python train.py --dataset="renderings of 100 made-up gadgets, each built of a few solids, in any pose" --train_examples=195000 --image_size=64 --norm="groupnorm" --activation="gelu" --upsampling="nearest_conv" --targets="nearness" --lr=0.0019 --eps=1e-06
Rows from block 7 of a small model that predicts nearness at each pixel, named by matrix and row number. Rows with one number belong to one channel. Each number is 128 + 24 x the weight over its row's rms, rounded and kept within 0 to 255. All counts start at 0. Numbers have three digits each. After the name is the row's rms in percent of the matrix's.
Before each channel's rows are labels from the 100 images, of 14848, where the channel reaches its highest value: "top examples" is what is common among them; "lies over" is the class under the peak. Only what is clearly more common there than usual is listed. The data: renderings of 100 made-up gadgets, each built of a few solids, in any pose. In brackets: how many of the 100.
# convs0: first 3x3 conv (model.mid.2.convs.0.weight, 256x256x3x3, each kernel summed), inputs 86-171
# convs1: second 3x3 conv (model.mid.2.convs.1.weight, 256x256x3x3, transposed, each kernel summed), outputs 86-171

top examples: has a sphere (50)
lies over: main colour (89)
convs0.217 185:145132129116122154136131139134130132118121086156120132163158130148162171118124147162147113104099124156120099124137119125124117132148121111156119178166133161134133117125145122110117164132128121103119158144130143135141136130204127135121118182124188142168118074
convs1.217 225:096140113147110139097106116140122127154145142158144153167176098143083157105133093180129110163101104124143141181098099100124130130119112154110099147088091084099093127095116131151145155114125107138114168151108132139166091092151133156092130153116150119157131118

top examples: has a sphere (57)
lies over: main colour (86)
convs0.85 286:130147148120136153132121144139128139115126092146123128153152139153143168119117145150170098103090142154124106108160107122111118125169114097141125165155144145135118127141144106106127153147123123093122141139128138133135129125202132128108127177114178161167114083
convs1.85 328:094135115146109140097105117144123124156141138159146150164174100144080159104136095181127108163100104122145142180100096098125125127119113160110097145091094085098092125098117132150143156113125104141112168148107130140165089092150131154092127154118151116159131116

top examples: has a sphere (49)
lies over: main colour (85)
convs0.55 137:150142139120132151136143141136137138121133092143117130139146138160153163128131156145152112102115139156130111112151126125124113133154136109153124182201144183136146109137164119109120156146137131116122144150132160137123146157210119120141130176132186154154117087
convs1.55 155:094142109146110139100107119136124128156144143158147150166172100139081157106138095183132118160106107126144142182100103099123132129124116152112094148085091083103095125096118129146143157116120104131119170148107132141165093089151133153093124157113148117156130124

top examples: black (28)
lies over: main colour (82)
convs0.165 050:109130114114150155125109121099121121119146127148121117163140129119085171144141162223142133121134137129121104149126134113119121117167128184150120185168135147129126105136142127124114164123120100126130168124134131126132116113152119130097165169173169144141128133
convs1.165 031:131175102152091143104135123126123143137150153152143166173161090130135155112140062148134119166121102141131137161078125142130161149109115123136127149080083098105113133088102149145163155110129135122109158164103122141160126111141152163104137146101147115148159139

top examples: black (32)
lies over: main colour (79)
convs0.154 052:105123080125127157127108122107126118136146128144134116169140133117075175134137137220144146124142124131119109155133133114122138121166126179156092189143133129126133124131153137122104170106130103137131159137140134127146120104155124136111124161145162150137138137
convs1.154 020:138173116157094145115144132127131140143172160142144158170158093138149167109126078131134116174122097138125129158089136146136142150104110113120137150100087125095116134067098171150165145111120144137100144177118146123162134124131148169114147143120159115169164141

top examples: white (25); black (25)
lies over: main colour (82)
convs0.16 039:110128082128126149128112130106121123130149112157138114165145152116080167133134148218149154122140124138133099142139139096120125120165154165141093202169137131126126102133170138118111161123119109132136160138130138130142116141168105127139113158126163149142140125
convs1.16 020:131175108148087159112123129129115143146159160136147160177160103142139157123130085139129135175127117131119160172093119137127149156112120114108143149101094112097112132087092127153155161113117118138129149163105123131167119113133140171095147140099150118145151154

top examples: has a sphere (51)
lies over: main colour (86)
convs0.10 148:141146132125128152141137140128127128113130086147120138145152128152170166119121146147150105105099129162124096111146116127116120132148134104149122186171135172130135112126152118107126155134123129102119148151126158134130142147207125122142113182122191142160113084
convs1.10 178:094138110146111138096104118141123127156143140158146150166176100142081158106135093184129113161105107122143142185098099098123129129122114159111095146089092086101093126096118131147143155114125105139116169148109132137166091091148131156092127154119147118157130120

top examples: has a sphere (49)
lies over: main colour (89)
convs0.221 179:142127129116127154134132137130127131115128086153120130162161127148161177124124145160150112107100124158118098124139120126122121132145120109154122179164131163135127112131141119111121161135128121101119157146133142136141139129201127133125125185128190138170120076
convs1.221 214:096140112145110141097105118143123127154143142159144152167175099142082159105135093181129113164102104125142143183098099100126130130121112156112098145089092085100093127095116131149145155114125106138116168149108130138166092091148133155091129154116149118157131119

top examples: has a sphere (53)
lies over: main colour (90)
convs0.54 131:151132140112126161133141137135139135121124097141114124145148132164145170122135152150160111103115139151123115114149124127122113135153123106152120173184138169140131114138156111112121154139141129104117148145125156138127146142215120123122144178132189151161121087
convs1.54 157:096138110145109140101106120135124128155143142158148152167173099138082156106136095182132118160106108127141141182100103099125133129121115154111095147086093082103092126097115131146145158115122106133120168150107131141167093089148134152091123157112149116156128124

top examples: has a sphere (50)
lies over: main colour (89)
convs0.27 107:149140135119128154139139142132133128114125089146118131136151134152165164123124152150148107102109133156126100114148122127122115130150143107144125185188140176131135115133157118100120157137127130108121150149129157134127143152206119115149118177121185146159113088
convs1.27 129:097141111144109138098107117139123126155143141158145151168178099141085158106135090181130117161106107122143143184096100102126131132122114155113096146085091083103094126096118129148144156115124107137120169150106131141166094092150131155093125154115149117157134122

top examples: has a sphere (50)
lies over: main colour (89)
convs0.173 163:147123129115122156131137128132128128114127087153116128162156121148175176133131139165148112108103125152117104132129122137134112127136120112154130177160128168135126113134131122118125162134135127102113152147131137134133147136198120136125153188144191135167129066
convs1.173 197:094141112145111140100105117141125127153145143158147153167175099141083157106137095181131116160105106125142142182100100101124130133121111154111097147089094082101093127097115130148144158116124107134119169149108131140167092090148134155089126156115148120158130123

top examples: has a sphere (51)
lies over: main colour (87)
convs0.61 200:146137130120125155135133142135129131115126087152120132159159131151157169116120142150153109102097129158122097117146119125118120130151122103150115175162130162136130116126144117105121158133125122101120151146126145134137136131205129130120114182118186144166116078
convs1.61 238:094137114146111138097103116143122126156143141159145150165176099143080158105134093182128109163102104122144143183100097098124128128121113158110098147089093086098093127096118131150143155114125105140115167149108132138166089092149131155092129154117150119158129118

top examples: has a sphere (49)
lies over: main colour (89)
convs0.21 139:152134125115120160134133143138138134118122094146119130156154133157151172116127150159152117102109128153121111116144125122123117134146121108155111176181135160138135117127151116110118153135131126108119151141123151139134141139212126128117118178118188150160123077
convs1.21 168:096139112145111138099105118137124126154146140160146151167176100140080158106134093181129115162105107124144141182099100098125129127121115157109097147085091082101093125096119130147144156115122106135117169150109132140166093091148131153093127155115149118155129120

top examples: has a sphere (49)
lies over: main colour (89)
convs0.156 149:147117129113121159129135127131128130117123086150115126161159118147171182138136136171151115109112131153115107136127123140132106126136126119155130177159127173135120109139133121123125163135136129108111153146126139135132152134192118134121163182146190135169132062
convs1.156 176:093143110145111140100107118140124128154148144159147150167172100139084156106137096180133120160108106127142142182102103101124134134123113153111097148088093082103095126096114130147147157116124107131121170148108129141168094090149134153088125157114150119157130127

top examples: black (39)
lies over: main colour (58)
convs0.60 045:092117082139120160127093123097136125135147131147137122170135133109046167131127135219135151136133125126122115150130130102112144123165140164153098180135134099138118107125139136125109154117122096131134161134134124125150111107141118135108111156120148135140149151
convs1.60 011:168160133163121116158153123158113146136137160122129141128107125120206122131128101073161145191145133132129148139132149158142132172120143103138169130131144169075159139089129178162138088122099141160091128141124133101123170142118145155135168118090135123137153178

top examples: has a sphere (50)
lies over: main colour (87)
convs0.166 147:154122138112126157133137131132132127120122083147111122154153122151177175144138143166154119102116133153113108134131126141131101126140127123159132178177130182135124110143140117118124163139137128115110147145124147135127155140196119131121167180154189140167131056
convs1.166 174:096145110147112140101105117139126127154147144160149154168172100139085157107136096181133119159108108128142140183101104102124137135123113153113097150088094082104094129097114130146147158114122106129120169149107131141167096090151136154088124159112149119157130127